config.toml
dataset = "simulated sounds of rotating machines with and without faults"
targets = ["machine"]
muon_scale = "match_rms_adamw"
Rows from expert 6 of block 5, named by matrix and row number. Rows with one number belong to one neuron. Each number is 128 + 24 x the weight over its row's rms, rounded and kept within 0 to 255. All counts start at 0. Numbers have three digits each. After the name is the row's rms in percent of the matrix's.
# gate: expert gate (model.blocks.5.mlp.gate, 8x512x256), inputs 128-255
# up: expert up (model.blocks.5.mlp.up, 8x512x256), inputs 128-255
# down: expert down (model.blocks.5.mlp.down, 8x256x512, transposed), outputs 128-255
gate.219 024:120081102134147174158102147158151157106151142137128135134135156078044121154164109138123128152119128129104102130110135098136137157159164083136079132079096130107146135134115121114130179137085111115122148143107093141148148146160145074135117118118127058132062132106153124100093149128127164091123132074139133135144156145133139125126159123130100124154147157124145123095139139160114099126143
gate.220 037:173145111169085094112132196090102075165077095176095137081100134180156164157109106098137135150122121135079111128166116152150108129123150131143153112139128139115117142121158156148147097110118123141103140138099113078114134131142114117116133136108144119169118107144163143132108148115112145127122133152179106088121165096162111107140136156131142104160133084085130093103157155103134058155123
gate.221 020:148126164154107147151095121167107061100172166118120146135118097225134153081143107159151129125086138154168127119158120157165109133168134112147144171131114160135126099150124142076174185087141158123134135090120128115129145096114134171121139177128127135130105152120123148158136112102144131128154132111124105136126155157182131148123130141145149088147077155114099178193109092104132087131155
gate.222 022:128109116104154121140084106142133083128185152101093132150114156105137143155111116167093135172137121153149166096131155113139149123162105104131123134143095111121135154107147133108095081111133150113120117113099128110143199148178152102135153137075144113136105126137098123119199145144125095127117130120100081083136181116123141172135116112106142130105106129142116116102099134136127176145140
gate.223 021:106112167116127111163161128105162100106067163095135126170129150142086122103082157156113174123144138116121190142126137132067100175094151173136113138145096102131127157112130139144127123093150137147145157138117123143136128126055136150073144158129078146161097131104093167101098121138138127149076112124125136142117117120139080111127172085133146164119111143123134151127096161137141107157114
gate.224 043:105121102089163154131170125161146174140124077118132121088114125135133143133100097109130127108119127116102098106096155100141112124130144152178160145158171129075142088169149156130081129146088115118091149173129136148156143127124180117139120136108085140157162143094091132116136097153114134121155107127131164141142142126157109097122156145123194123122125148154167128122149151133142126081125
gate.225 023:086105136110116088125142136122127107128079153127098136138138145096145115127152135140108122136156132156112122161142138127091148175143106126122145104119152088175141136156119111156196114108131104154072149146130141167092134143133102093133129091090150118081146142125179136116112111124172110156104110108125105130115125139154098075144134101141132138173094144136150164143107108140136098111127
gate.226 030:118088087143125118138138093097195169116116108092150156139109141138148130126093134137136113171107134148125104138157098167136129139165130158143129111139134144121131096168090170122132141158141150133151153086113125128107117123103132125153100123170157090117095140135126135169138121156118131139189125145099110130119134138134097107140165100148139124116153146116103133090152167167130114160138
gate.227 020:138119161138148169133134157142138136123136095138148144121100103122140128104089102153160157121139179126149117101142145139139150087100151165096059132123121150118137127148120120099150142100119130160093125126112138114081111159095162123156084124119109094128112107103147147133146105158099092137149116120129097147122153134131078167133155107124099136164122144097120104139119076111077143164095
gate.228 079:155142160164092139161185128115121165094125131113160132101152153101154109134093139112126127130107138156159135119112181104139121111129079093110104138171096160158129108080143113143117116133091133104114135121120151133142100122090110102111100122153084163128085127160149143112141144139155140116125120127143102123117161124079106115110172135133105137132128151159134125106149124126141176114102
gate.229 040:094106160139092172116113081132104089162136106127153116167106078124123176130144137110179121147127176151110091097147107115136121154154167134118126120156077135116142114119125085137132125146125089088130131115122123168173141096145141090083116124104131035131138110093203134135094104126098097113116130146138115106098119094142092133156174074097116096148129128134141157129120115092176071104116
gate.230 020:120164123129139139121142136048135107081118128088127139107142152096120159172153155114138129131145149142121131130170137142104142136104113125138126135163089150159099106136139111125144123128162149139103149130114104139072094122105150122135151128159130116101122129145121136105145079106113159163138089161148119138144139139118131155149133095126072161105128115151088133092130123170088111086102
gate.231 023:131134150134174061142133134145127129130150147076171113141146114144110117126123110115140127160113123116126142130150148171102125115105169168130074141094133156124181123105147161105145106123149184118129154159136136143097134152104136142151128114132153169078133135097112153118150137114136131164142109108145165088114082061144113155123155119129176117133130130139106117193135103144116115137158
gate.232 026:132111150129118130142133116162171112165100134116162087126119130106108175134103148163099121144109144078105138159185116154119112157123157121113113126100148127140113125162108133121130097099135097155122162113098140146066086099130128151105099138085154108079124117090126143115131095122126150150112176100125113135149105161144065104124139106140130135104099086145124154142140133125127122126130
gate.233 316:120132119140116108135141131081109123158072194130119103089135090127134112132182158122122067148102136119123144164089125140141187082139095109118155125142145107132111118128093133143147075107120164152139126111142116147149115142139190164100080142126135123112118167159129133147113113147115118140131118096097165103094098102138149170120104135083160116134114154123134097114099131128134168122125
gate.234 031:119147138122107118124182112134137125171133104118068124135093128103123110158095102150094128121105121132155173172126140116143165138103122118137152128132116135163140169108064132150165098146137136091085118114118132167167134143177109113135125133137109112128076130121115127135128112111111122131147155120120129098145118162120065118151126136135108100146132126142161171113117098130112102076119
gate.235 046:120171144141140107135093096091150128162099117153140145126159146086090145159159112105163150082142114115120120122143094145125121097136078148135123098126098149157123098115111161098140147107145150146106165138148082154077131178154113109135148144173157135104156127143095108158075148155123125128142142133130141145140140185107130131149157164124145137112117146133114110131124120130091147181121
gate.236 018:162097128131133118133119113122104127099132134166143149143129082123116128089128122113135103180109126113066088138135103093122142152116109133123074137133126148192158076130128103180136135154150114115153152094137146156134138093127121129098144123120135178134132159139155146175141162108106137091160136125143139144145104131133124127116147112133138135134143153117138127115105089121137087156107
gate.237 019:099129109114069127084129149152114128119094140140108131164125143175180146122150098120111155112106160137131112158134154141149128117101122134123126129157140140145087151154134136122102113116133141153098169108127139100090107145108139150132137131109149128079091132136100122113154164124121118156120118082157112098071143154114141154107123127087105164099163130101180165127115124169135134126144
gate.238 022:110138149101159117178130146090155104128118110122154138144142082174144168076117184113128126129159149168130126097091121137143126156088125162133141144147174118158133097178073123165097107142094142137101139130125109169118159130125147116158117109119114143170133112156154129120141172127097188124155116165120121135170116130134128137133119131185150169140190115112168105100106105097114129108153
gate.239 021:139130149135105152102098076130091153166098162091133159128116112105142164189129144113181131148125112098130133123141148075118109116129130112155165114144146133130142125152147124118140107145140133125106126117095152112179115097169112149153115092114122119103162118143123140144142142112123182111150184140144149142122156110078103126077100107111098100130096127151137138117137087088139092192142
gate.240 032:146090125178089150138133101129159111112137115057108118128117145086140106123123116111149131122090146118111153138109169113146170120116103113136110161136151152163135127151130083124130116126141119104112142135154120122148124169107133134167158123169154114173101156128200152129145144128089088133121152119134079108092121111120179126115182121113144106150139114093130078128143142161120153117145
gate.241 032:144087148152092175164124127123159150124118083101135118140117100119121124141108149091134103104090106071123130105112136147128129105106145136139113124084109153138125127153120118146115163091123130120175112141111117171103176074136161146177151196131151134150103175116147142137146122137141132151122127142128133116105126095131122099111136122155129144133134136060107089119106165106085116141111
gate.242 026:120082116158132083090127094134145126139106136152129106161162083121114084098116149093119086095124125111090136104094112119110153110149168152118176150145114155151108139114103141117139136121136143075116150152143119108064129107135147104145159111085114133132099141172174122163103153110158089145145176163172143130128127141130119177137174159076098120106113125174129124139147113137134154141138
gate.243 025:119130078099115141134128147149131100116085132162109128169122156133126127121129150185134112099144141138107119119085129174123087170142123120135118126157117105112123087172161105147104084165107132172163152145116167148097090123129137162133116129124144128120130174128103118135099145142145182103186123121166138127088094106111094117113104155137175111131130122113148152135083174116124127131141
gate.244 023:106138101115141150133148130141162127136150106112145136133108148164139101097160136143165093126150151129128196136156100120110134152123091086168135114094131112163116131096103116120158110149162088157114106146111134132112106074158108147123125124117126108135116141132082117146103111179100163150139127153088135108132174111133118128104125122089159110107126121137154148109185177173126156156130
gate.245 062:144129145148133139146100110141100150139155125133143162155121110105115133106108125123099106064153111142095147123141092155148133127098124153150177137099118115092119157095114146103134115154123149126125137163113150154094099131145110121166151132102107092136117082141126120123114127105142103177170110136106130116165097117192118088114162138144092133123103107111143081153144130161105147128126
gate.246 022:076148109102130132131100151099090115103090134111146133152184148070129153132161119138125126091144174146149089138107149128186139155135176125105127148132149128158154152142102151143109099155149159130137112156125135179114099124141134092141149140114133098142136126148144135095155124120120140110118088152121132092124173122137141090100132123090141146162102123107156113100114139146126105139154
gate.247 045:165125142145123121064103087115080150164104161138106145102135116150109115151127124115135196148128123115150132088163100134109127123138138111129091138126138173111139109120119159144110151097156169067154135203142128076150143148162107128145107132110136183149129136127145106153069153099152128117140113111156161145125106092139122105109116136117121157077141127107119121117167125131115181131086
gate.248 034:123125172081129157128101134115120139120132118152094109098120166111138145080123076140111140102135124141140121117139095097169093100115141131122130135129102092079109111109148173114160083125115129088160102138112131118073167153106137152152114135174105158116148152134108124160137101151126140139135089121151084140119138140160122136157151100132142144143125145140147187090121120113121123148124
gate.249 491:118112117113113142124110146159140136112162140155114140113135108119102108133124152139114228125145113119147110083144138124103100102107189130123151121106112133107135126133122125128173126126126104140093147135130069094094143106131074159156168117103144137126159119127132114166097114107120118122084119116169141126179139146150129141091141142139153204065113125131127120144141148130127077085137
gate.250 020:152112117096132144146134137147123125121141147157183121112161091157142100127119130146123148137151095114150056137133144128129092142114134130118150129156155134145117147112137117143148133193157153095161165061161129177131112106107136117140135126092065110152085141178096089157101119140117158163127135111092141116112165107158164149125139129119115128140126134131137125116125173121067141091080
gate.251 026:125100147138152145133170107188120134115088103062143109094153102144135111119104120109139143110128142162134128138139103137124100136091144121182127128134126100101143112132143136166101161127151145164117147105114129137131110105124162149134098144112158063142128140108085152138095160144098100133156112116099168167108138090119112124119118126178128156129118107130125087114083145162133100121097
gate.252 027:144105165143089130130143105098119161133098086144135112129112099147130160125154119138134142089116144112160114103111139175079143100085147157098120100094136105099180152098170100116179130124117115134110130151174098080119075136158105145127173193133087113137146127116156105138107168100151146138112123109099124107125116111124145124153111106135153086119095146101119101153099136115144088132125
gate.253 038:183124151127115110152097106132122066095146139118160118174152109117117145073121092130107101131161143147128116155123130149129087133124134136188100156113121113125128142150121116140160105092178135152121110123107122191108142112123103179160161091145171113144111112138104154099115132104107145112158159122122155135122143101191110075106121149125118143097106112112140098125089120150079086141134
up.219 024:130122135117101142152077141146116135144161123144089137122124158102159120085105117105112174106119060165117137156068131163127136157151106129175126092154131177132113049166150085149138106158118113108105131173131123160154148143170128096157102136129134136061125090116099098134135125174167117121139126152154123120101134111116121127100135145135119113157145112131091105105119156117103096124160
up.220 037:114182150156158152152118125136135132141158128124125145108115100085100105098142126116182106147144106081102085140121114110146150125130093134127096092159153130109143137109131127124094136144123150130103135101123140146121135140137169138130128140139169104092101107128048111166157117101115106131119170097122101148098156175124126136132079143110141156117134102120150137102107127120163131129136
up.221 021:142170107099145143148127163122107113127159138163132152092176166083150134152131112111151099155143161150122115139102124083106082110125116163151068117107148105088125148108097115107154144127151145153136147131130107123125124150150105133120152154145145114059120091157129113142104130153121142148122141147133137102102166142067160086098143127109113154109111128183127095086162137145119122108126
up.222 022:091120100133131116128106129111103134131121146106113133109109093122133129117109202123105161121108101125144108115148176128103090124082179120130148067107109151122125134121137129135145122122112167125138143109136134122109158111055154155131138097165186159138128124143110148183097121109164086150142146179103107121116169104120115132073088109135184103097151107120121093114131134128110092130136
up.223 018:093084148103172158112127140105129136142139129137134073076170122155129136147152131125131154160116099096115101128105116064146125141139127147109131119075131112137139122087135141067107160127144097125157150137134175123120131098124144117169112146122133111095141115106134095108161122118168146121155170120105102115126121156125113082166128162109111128124120114139117125091176125163114155166133
up.224 043:096164086112125156127149123134151141136118113131152109113133135128159147091095114140085164114116114141104099133072096112129135147159154120117147127136155120117133113178156138117118143149116171138112147126133116141148157111103135149135121104107138155128143144115133142111143180096113146107149119090133197148117144147147107126106133131147185122153149101134164111124141130129173140105153
up.225 018:146153120130152121127118123125121082148094141087147111173118114127100107122115172175130152142125156127113116089110139105128131074085141114114099146130118127122164126114135142126163128125126174161116100144146138115151161146100142146145106104187142143155115140150102117127111069102124126106130162158106148139134097139121118148088115098108103130103167128155159103056123129097093144131114
up.226 028:140114184099094136122122169155102141128120155155126142169128092130159092151162100115129144098087076096161077161155137115126115073140158095130146142144176122150101134101136173103119140117099147119178163143106107134171105137120123095132061069152115140135143179158140153141114136109106141125138098119160131114138105102119096121131121125118127152128098146096115104149163148136149135136120
up.227 018:109128132128138119143154128072118121151170085149134139132127121164139146116133105138102128112136189151137150130161106113103169105107109118109133093124142137143118092145138124157109145131127103110125135147173119143139164112108159144117108126075215134155130145145125127132142110110133084150155134085104129171135162097129088149119170084173155112123149177105170126172146090103077149150173
up.228 071:152135147157136127142149173148076140147100110145155096124122129113114117106125137133102104113098132137143139136093182109152156117106079124153132110168086109150153118115117133111135097098133129135120126116134147126166102144103126119119072122136062134139070126156157128086127162149157119098092091129133107146098140125119089118110138141161115129130117115172141128106122128116126180113134
up.229 036:112140179142113123132123103102092107131100086156174130173134076117136128100139120134125164168122195132073129088126106103119142155162157106061107146164108110145146105105163091134146122133125120137132160187134097147139140112172128118127124107096121088155164103106170147138148114122116098102098121145125105102104151109124100128141161131130123152162106121159168137131100155105144094112104
up.230 017:078123147082114151146114151138142108128088162188136073165137146106125128105108112130119139096175138126114116103122130112137135135162126137117131116166120102131139127136153129105106097135112119107123095109141132149129122172091129158169112154118123126094115148097152140081161112141183161180130110092178108117134084111134112133129131111135135103116155114121146150129159151147157158142142
up.231 023:142101176068123134109090121121133140130119114140105140123139122098132104155115107142114149172089124142128172169080162139169137159134119124119093151141090103159128171129139109157116153157102091118098139157123144167113160099109127124105105056102124122152092166144111128085125137106139166103145126141151098121101078172141112132145086124136132122121141119111149133088151119112151173106104
up.232 024:184116097152144118119148135118122156126134127073155115120093143139164130118116119171108124122163114134129135138142108102141130149141122165142147094101105109173133105135142114124156106137134123141067138127190123134112081055123177093099111110126142112105099141081141110166111126085111120129142131118154124110162089121115127112049093152106160121139142145100075109176159131150081125169169
up.233 402:114068123117131111092166134113140144116160099133109128128101127167138105096115123151161119117133102114185104123122159128155106231112113096104163125138143101128176137149131127115125132143131102116124091133117151121137145132094166127150111127142123117117143124118162153061175143109137149120133134168125142129132114146138130131108114116114110081129156109147136097110153133106130174117132
up.234 028:161143138159134144134129167142114138133110112149086126167124121108136138148136075102111115107088073118111187127112165132150113110092129102124136090157086171154121156131123122161106122134113134146150106163113135132161120138133136087089072099120111111128141134156122135139180096125110123119108125148136134150148165111128127095136140079112096163135136130120120123114141070123096139146125
up.235 048:106162158112120052084124090117142147146127160159170125121117130176166102137174129171132101127123143094113116156130126196135141158123121165105148111159128157092144146132093158080100170147135119112126138112118113149118103104131117144118181131155114123128088091149113123110117124110147146097160105124140126155123087139126103110154147119108136096121172118164170163101126106146104125165146
up.236 017:100137123103094158163128119150114095158150137127121142122149085135118136159133113181101098134122106096130126118139105125116151142178121078124136141077131108152133071135151130116067095145125162135138098136131128159163202109106114142154125123127123090150142137065123109150127183113125113128111117116129130128132116136139140115172137164133075150175117125134116116151150125076117134128137
up.237 019:167146123135137102120101153129113142096120140109089100104093096124138114133132146136158122105135120148119093126084113143141123143131133169116136108137140124115152082156102127129130154139155109125096116090140134142089157124159057087154134160115160152112119143147109117085115152135141179165127113152115136181132126104095142130123158136114143105120119113159143108124088118090150161123138
up.238 021:173118109116141147158126149177136123149121104120113135110101156128104116133130146123095169088110127147163137130152106105156111121096132159088134109120109115115195123099135120141127133103144107172088140107148168093139140108134120158108102119146138135130116129141137087132126118087156127135136131135132133054130107197179147127138159088135093122126128181147136123170139109144116128130116
up.239 020:142146149123175048104124155117116115146144151119145116128109139079118105121147122089118128153102122133137128114144129154077163136119112089122147114168129134149119106105125146155144073160133076183142142094151114120138111146100163079128125101095122138073095108106128158099137107131092132101125157103089134141167138077171106126099109156142102135123124095150147104123131111087113139172122
up.240 030:167112097142127106113118152114090176146095099164120121140114122124124101131097108118135159113111139130111141106164139131142148162142135118133131091159124119121139118147143162145127120125083132102129174171134123138096190060156108129127095142146135103145078126166135147135110152138115106119160115106151147147151105140121140084154134090105116178114111163080146131160154162133173165082136
up.241 033:130118137130149108163131131111125173144090100097135131142071123124155121151119132109105079110085143123122117133126163142139092095132159145154113144150137110105150128155147121103150125151166119088135140162100152131137117110159105122130110131132101125137088136114116174115130091120104116134145096108127116114114096136139125148158135108128079168064135151116089104118125149153125138127116
up.242 025:119156145123118143115140178111123128103146119127154158070143141106157104092135072141104119127145137157138162128135128137146121176149105083155110134156099136131139135097142142158129107136077157162146124100087168172146099181118159122121086135133096105148120144129107128132148127126152140105113120143098154127133096113116116097123097125138115146131085129151122146105120130143114117100127
up.243 020:120145090114131125135117094172100107113113124124074110129102130180140122156158151155139128114138116094150122154131143152162146155151093126150093131153117164179145139158085083129165129118083150097153105112216104076168113118082098146108114152193117149115129141134160133109129137120116132160108118080143131082159129145149159115116127112131123126162152121119152111111101127120164128119115
up.244 021:160161087145066168136147088155111143140174165152126112112115150176187134147115145134130109120158109124132148143142120169134081117119129123134139135135139093160171139121141141189085112150108130106144158110099118138140122111115098177158103157126169132105138110084074148116154100115103180107107134071119119117125136140130130123122142118145147130117099159171133102102096101119105135141132
up.245 059:132135106125136106120181119108062136150127142162136095143104138150136123121124133157147139120130159124102097172165121118135105140127162107151145096127134164166137158121125128099123137148144146067136134155128130136127123143092175146128100114131148154162104142089135160116158139132122096103145111091136147148146145119104134143096103153184126091166135127130098063113112136113156164108125
up.246 019:114104124122129154124091103170149157147159127157128129136121170158154137138113121120119124105135114131158106162078165114125124148157145130150146064147117175159123112091109127100137150140124129137131138135121140126109124125105131080111123102116170140125128096171128129153083127098126134128096095168110134136113146128125130147149098121112154140111139144101137124133136188127148111158167
up.247 041:137139109163156166110092131127125127091113138066112102112129135080107133108124128114154145150116143115153154104133083119151129106132123129103093130152121130127110126097126096144120126144193149107163128154154111099167099154161101139155133152148086115099129145137128151109145151124115145140097129121147125162118175122124151106125179148146150143125117135135109134106078133100141173131140
up.248 029:130147140083085120149161118125130120110157126143121106112200109161125098111119106130113166144142114192082140122121078163115127156155104140153100122102138113098104149137123132116100095118123141144158169156115121124148160128134133117116104158128129134101109114131140109110105146108134118095090148138137142135150105101091148138184170128116118148139121149110080111102157129153115083096151
up.249 463:121114123112126115127115138157127135121159131174118144115148110115100110133124123135089205134154104126150103068140147119115091127113180153114163129084145110103125127120122132114164119141128095152128137132150046098098165120137046139163172117091150141123153129116137106156112121124145120098103113115187138124142132123149137136093148134129163199031126118136134121134122128112129101111128
up.250 019:114111118114119167155179106190140138085107093164112118119122145144167091141144094145127134084147123153103120081163131127099155122121112140124100145090120167155150162172085106116167155145159159139123118127116134140124170133111139145136100120151147179163072144121115091093102166126154101160144102149131138149149141135144124064163088131134124112115152137162125167122118131119103144111123
up.251 029:099092136108159195132148139124087159121095194134118132099115116116135082123084108127182134115080115137096117119119146097107129125116171159155126151107109159155195151112125132119121150160102147123128109125140104131170134112154130157130135089109140133128129135144137186114159119141126156102134122106199146109155117115132096148155154074135149127151141141116107160123122138144101153125132
up.252 024:098129111159135121116177151137158132095128153110106129147107137098100112134189127117144122119134108135089114109116127140123168144178166141116129123128128127107081123132128166116080141094114115128144153119131163132136128092133164071133081079112168138142098152132100141120119156173096139110119101116153153142096142181125120109152150129102134138128136073128187170097149112121128153111131
up.253 033:170125112131107138112103136132167123136118126115124090101138144128138125134089125115157137147087116121133090101109122120117140131134119117156161106130100133114121125135121109137129112144112146080126119133177090073160086126088105160119098153121146143092102140171085181100104082124139171101124116149134146160188137113161123110112137105098126142101177151126073133122140115111161078160094
down.219 018:135158131094159173121166107139110126152133095155168119138124153156119130103127157173109119116096115073132119138197164154129102112134119098096139180136141124119067166139124136139100090107082144128116119085149102114146130133108086124083179117150157167158160128101119140145123119151163097099114120153095119121108149105151120116121095118123145144122168138109188126092136137134131133120109
down.220 034:113143133182142092089162145111131115119144127196103142143112115145115131134118134139137140123083165144114120107110139100115093096154154108127138143133124111125150136123149115094114162113106145110143136118158111077128103102089156151085135151126093099160164139130136172132132119114126130152105106138138122142142137118126158172147160112110137165140131128130118136136130170149134162147133
down.221 017:108116146131163137105113141130114128103113109124155141150140109165121124147101096119122144138159125132124078182123138127125104100134151117093146126184126148143142127108105112142158122113139164108142114115115118119150129140114113106074122105120146138106096100126134145101148137139168174151148128109133122136130139102145067100178100145115152161102103103124117197076181127102174149173118
down.222 020:134108118141083127113155107166146081143118089115119114140138115122137126095128131116126094134143134127105133124172117122152067173125116104072093116156139127115148113136108110161144122144099135145130127103059097127155107157146164122126118118099172132134166110111100096117122136121133169164144093109185104141169166137131112159172095113127141097151134146085149131151145190111104126155154
down.223 018:115159137111107137165114141128133072096142157144101175112087113133152156139114125116100127173152096152115103113136138121101137091097129139136105153144116127085152171118082149162115160144123115171136140083132125115087160174126165154091125129137114143146115139137130139137085131147106152130081121118168131092124132151108116158127142124125118151112144133121172166124150145104181127156121
down.224 038:165114116098124150110122113155109134126088147103140093131104098127115106138155129115147146143097123106136152121170101139130156110143092138138169116134141113117104141067141136107135159083111150134135140100114143139113164132179058115138095120150111116124146130132132113169137109165134087122104195113142092103107107090140164109143079129164090157114124154083118118114160097151135130142108
down.225 019:146153135103121143127135099105181136139148114112134062104167141146115117082134137082169130124155136123098141159096090178144130135116153093125150117136119135089132141115121122171137108121147129109111101134116183144110123109124126112147120118098092133133132121065138130206123158142134144142112102120155165158118142131113128140146103113131146096098122094126109120143117143140107133159120
down.226 024:122115120084133190113104087134145173117129124121127127062151147068107111109084079124127126089105109171130151143145098107100105175165086138123131144127122134125090124118123196119138149184064125171160090112133117125148142122175117119112124122110120131117136102071139095135117141132173145144122161134123108102136144099131130141169129153138107177144156110084119103139146127149156141107151
down.227 018:165117157131138120151107138162129107138122154109138163133169094085124150146130155132167138137113143147137088124164103153114139139155125092107119119129118109099070091109106103130119093120135098142160142153128097100112123134130129162088119104156111154155178132096111100108112140127130109150132131138175129170163124126122073154122123118114153161134141115117107155128161093073166149155107
down.228 056:135134121114086134112131118110104113108116128137159153119161179095118147119154148145150106087155129137082106145148109119123097155124110141122146133079138143144156105134155130139152096111107138147110113154167153105116079158136160122094156145107136183143079129124149117184109142130158133113159158117080130163157102141080144123163159146134116119137115153143120164117147087121105135117090
down.229 033:103118149114165128092129149104153152136145109149098130130110104150140115143102150143089167124090176115101096159118130168150173119125112140139134133149117116158109151117117141140108138088154153127142108109121108168110124107094138097095158108137126118111188155137130136170138122138171154113146097099139194144130125134166135106110115149091106118129160133079155146152114149157128158183105
down.230 016:140138141166146126112092125103117129138161122131077151113103155108110133124168108131141115141086119149151102157129130096136151119151151119122085132130117094107134158178112134169131126158121112127106175074079124109127133137131132128121104117131082131115110102132159161076131140117110115127148133153136151149124141152127075157100125142165114152151086142178153146149126123161114092175104
down.231 022:119113096170116160158104157109123107169141111123117167168112126139100120120170127115105102136110137160126112139138106040175129107121150118141136152131130121124134062168089151151140137130107130130117126103158134138099110100164105157120114114101111158115143106090140118113168186135135099148122135152135120137116122110135136132138146117095097131134130163157124102138110113095140093092121
down.232 026:107143177119111126098077109155111143136194129157120159107108128087106143139096153128173151113085139103164116124187147145152128115125119147106117155109151140115108109154126112080167157118099116113108134144120150093154120150147166133140109158114103113144116182148115148088174132091178106146134134158099158107093165169103178100108120125132097138162118108117149146090087119110140121140063
down.233 397:132138126131100132140099126156136128126172110122142134179155125135135146142114126099116133108148109128100134120157114121106102076140121162116104120134104150126143170113128129095095132150166123112119149105116170124106110118117047124106134088169101140109113107151105140165133133105139104163157133119149103144147111142161080129146166120181143168076109135128162148129130133115110140165161
down.234 025:136124156140134094143120121132133118116098124130166103111159142148124127139153148106100116130140181110132093102149131148073103124142169110139136155094129097161124131103130163090082116128139171110113127094129122135134119109134151130079159151089137103129162155115144125116115149107125129149159124117119099168089155112159139153073119163146123126116094144131128125113129168103131187129136
down.235 037:129101072138070164118142168163099109150100151086151121129109114123123125129096093110157080189135123151150134141099145135099160129121136103130113169132138104144143114126154130156130119103122155123150108134142140107164148141100158116135120149099149093126122163110122117133099161118112123139118110167128150117132140090111144163081105074113162110135104146138118107079134121123121106134098
down.236 015:157118127134153123160102094118143143129133127142077129081125128186129168141142111161126152195100180127115117110146125130096124094137088120148111135136081130132111149116187113157116106100121114155118138105148134104108151106131094116120141137162119138135149134071107120139124160145096154116158126146113144134127141120132183166113158111110152128150125113186109122105103113113115135163091
down.237 017:097177148163097174140105056140128116154144148138098123137158122132117115140148124093104134140096097113153100139151120149128127129157075127158128139146147136146154133150120149126124116129127112128140141128131091112134161180086134110138138139166108109142115137130120134067169144152186124130080105142125113136149145153156109091126104127104111117110121114100124158137083129129121125153139
down.238 018:132095106104132139105143108135177131170128134130127164157119142092149127123127096184122113138096094168107131164110098107130120195147120128154144137117114120124103141152128165140137176135112170143093131130155112152115135121132145132135153120154117138104146113113130138120094103116093189138140115150129130081103075161095137156139136125101135148156116127140111131134089107155144086060099
down.239 018:138165173101129141112174158104137133131128129082102112141097109194115157117134115135126112126129115124132164122127129124139147098147171124131118125131111129145113137122080145127078099091136097130163148142091078122125154152127088090114186131126117146147139156133159138184120091140163109159123147116101099115090143137159091163138142120157116131120093171132112157170104133137151086075107
down.240 029:107110143100105108133129139155132098128115123106135152129129065110110073146127118111164119195109126120160135096117144140114164123144114144144134126129142114112130110120117129153125161155125127110131167121102142134098088157134115135135055126154156089140145159128150094101107115123114143110089125155154097090085127123143145152166141163175099122132119154113129086082119122129131105149154
down.241 030:121138129140112111109138084164136152078107098116166110087101138124144098137115085115102126133086117107117161159147162132151193093121139157156152121111096121142077144115137146110152130126115150149099127096128120147152151166166104082098129125145120134097123158108169088133112164133116138135108110105132138104101135137135143107154122125146111153108143098151112149149141073142175166163116
down.242 024:105099134110111121098097118100083082148159085088092137130094127129159141114149102137143063106134115114169142116130157146169066114110109170110131124142141122140105148125115114154156145150103134165136114149153182105094137131137137126158136162133156113138129125094121130125115103125131138174096116156126182115112134110096123150123123142094162120153168157103112152116130105136148131139111
down.243 019:111114157133090129121162109120116148151132148147149117132116155104131107174144121149151120091137118126133136155103152143135149124185111103120168113132123111137146101129128151150122102139121133143154077131103123130112145100102105122120213177097176119097108089119118119153079150136117145174160160124136149091116165119162076109182134156149161153130143147130123148127131100163105079156140
down.244 018:137107131142112155111135131162125154151105164079153115149145104152164137110112125079154118129103122130115111129133113121164140132124104094139128067140131122112098123113107106169155151117130131146095109148126187147119111141118121122163134132123103141144120105167124133161110161163073104134121148215143073110110142138160099092138149133105135130099098093155108117119092143144133109143112
down.245 053:102153124142139151108146107153122137105114121155136103064179130102143091107122146164131108108138072112135100106158139164156115136113146132110132142137128154162097139132133116152131139115107161123138165111131114147111118105125170120144079153146141097133181109122092130123145147139167138141145112155132152110126120154129125106074113153103094108130096141150150141124107109140115099136144
down.246 018:141115136153129131156116127114124100080120126084162101086140104170148147139137124150096144161095142116140094106169099112162097067145117137119136165111154100080152086144134083161129118142123150109129143071142144112118105087150136117114119092155132105129151111155095144152104181119139138115099153158112114138143146146137148108135160128163148128100205132133123119131150146128182097135125
down.247 038:127149125116109086127147119124124163109155128166144136155154114094058116125117132121099201131143150143104100113123119162156138127123107128120137120134175110130142141115089166134113163100133117148166132117159123119162143148082086094127109148135171107129120146134151098129138090137138110135161143115113130118112127134136176112131137111104130117104071121100147139157120114115148162122158
down.248 025:127156130143185106143110116141139133182165145124151147172131066095122134120133147143140099139098107157134128166101119141080115143138127161137145105131162112114116111111080118108159170144185073160138094116123076150125146136143180135132120137119117087139178164154121089100171153104130098097141083118103151117103137107137126143155169132115108145131147111148187159139083097094134151140115
down.249 413:130116123126190115147097107133127111081129189148152090085160146163120110119143110125105170156137134115133131088186130095151096134135164092133165103104138102135098120160137121151110127142131148122131112126125095145151166117136099115142167123086145148154153170112165099112147139152134108122138139125127145123152125140082136150118141112146137184098146111087127120144152150107113115115125
down.250 015:125133106130084097123098145139087096115098111115126125107117122153131092141135120101133077110123160092116116164161135150109104170126144151115104167130127102135161137144117189192138140142170115141161129111136116121147132136172123116143079114122141100163134124118151149134145109109146107139124134141111132130116136151140146138115118129114125108114141158085115149097083148051134133120138
down.251 022:114159185156087124134117113093150153132136188113147141131108134141113140135140126117113110126120147125116104110126142102146120173127100140141115169138153107138098137088144121112142205139142135138137142159125093128155112114116139096147146154140096146112139147155119117118128172136145088131143161164118102098101151164131123106138171099154149111164095104124154101125191145125151133148131
down.252 024:112126124146085117131112116113139127163119152143124134104102119120150092121107152109192132159102101148120086136157118131137125135167079182111102078152139162116098105086128108156187107112103087120100152161083165110128088153132148156138121145137097122138120125116114145142119120131139096131089129123122076112111123143121096139131139162142109132140128097130096148152092158143119094132121
down.253 025:100127090124152116128163148062114137102141141147102123116110163183121123137086108114113135107167171132142127140165155100148135141132113143120133132147136087118135109144101110091155122132156128080136174169154190084099153120101105136120125160131127135120106161156154131144127117144116130120106127147156156140129137094164129150122124133153164095177147147152124110141171151169117133136141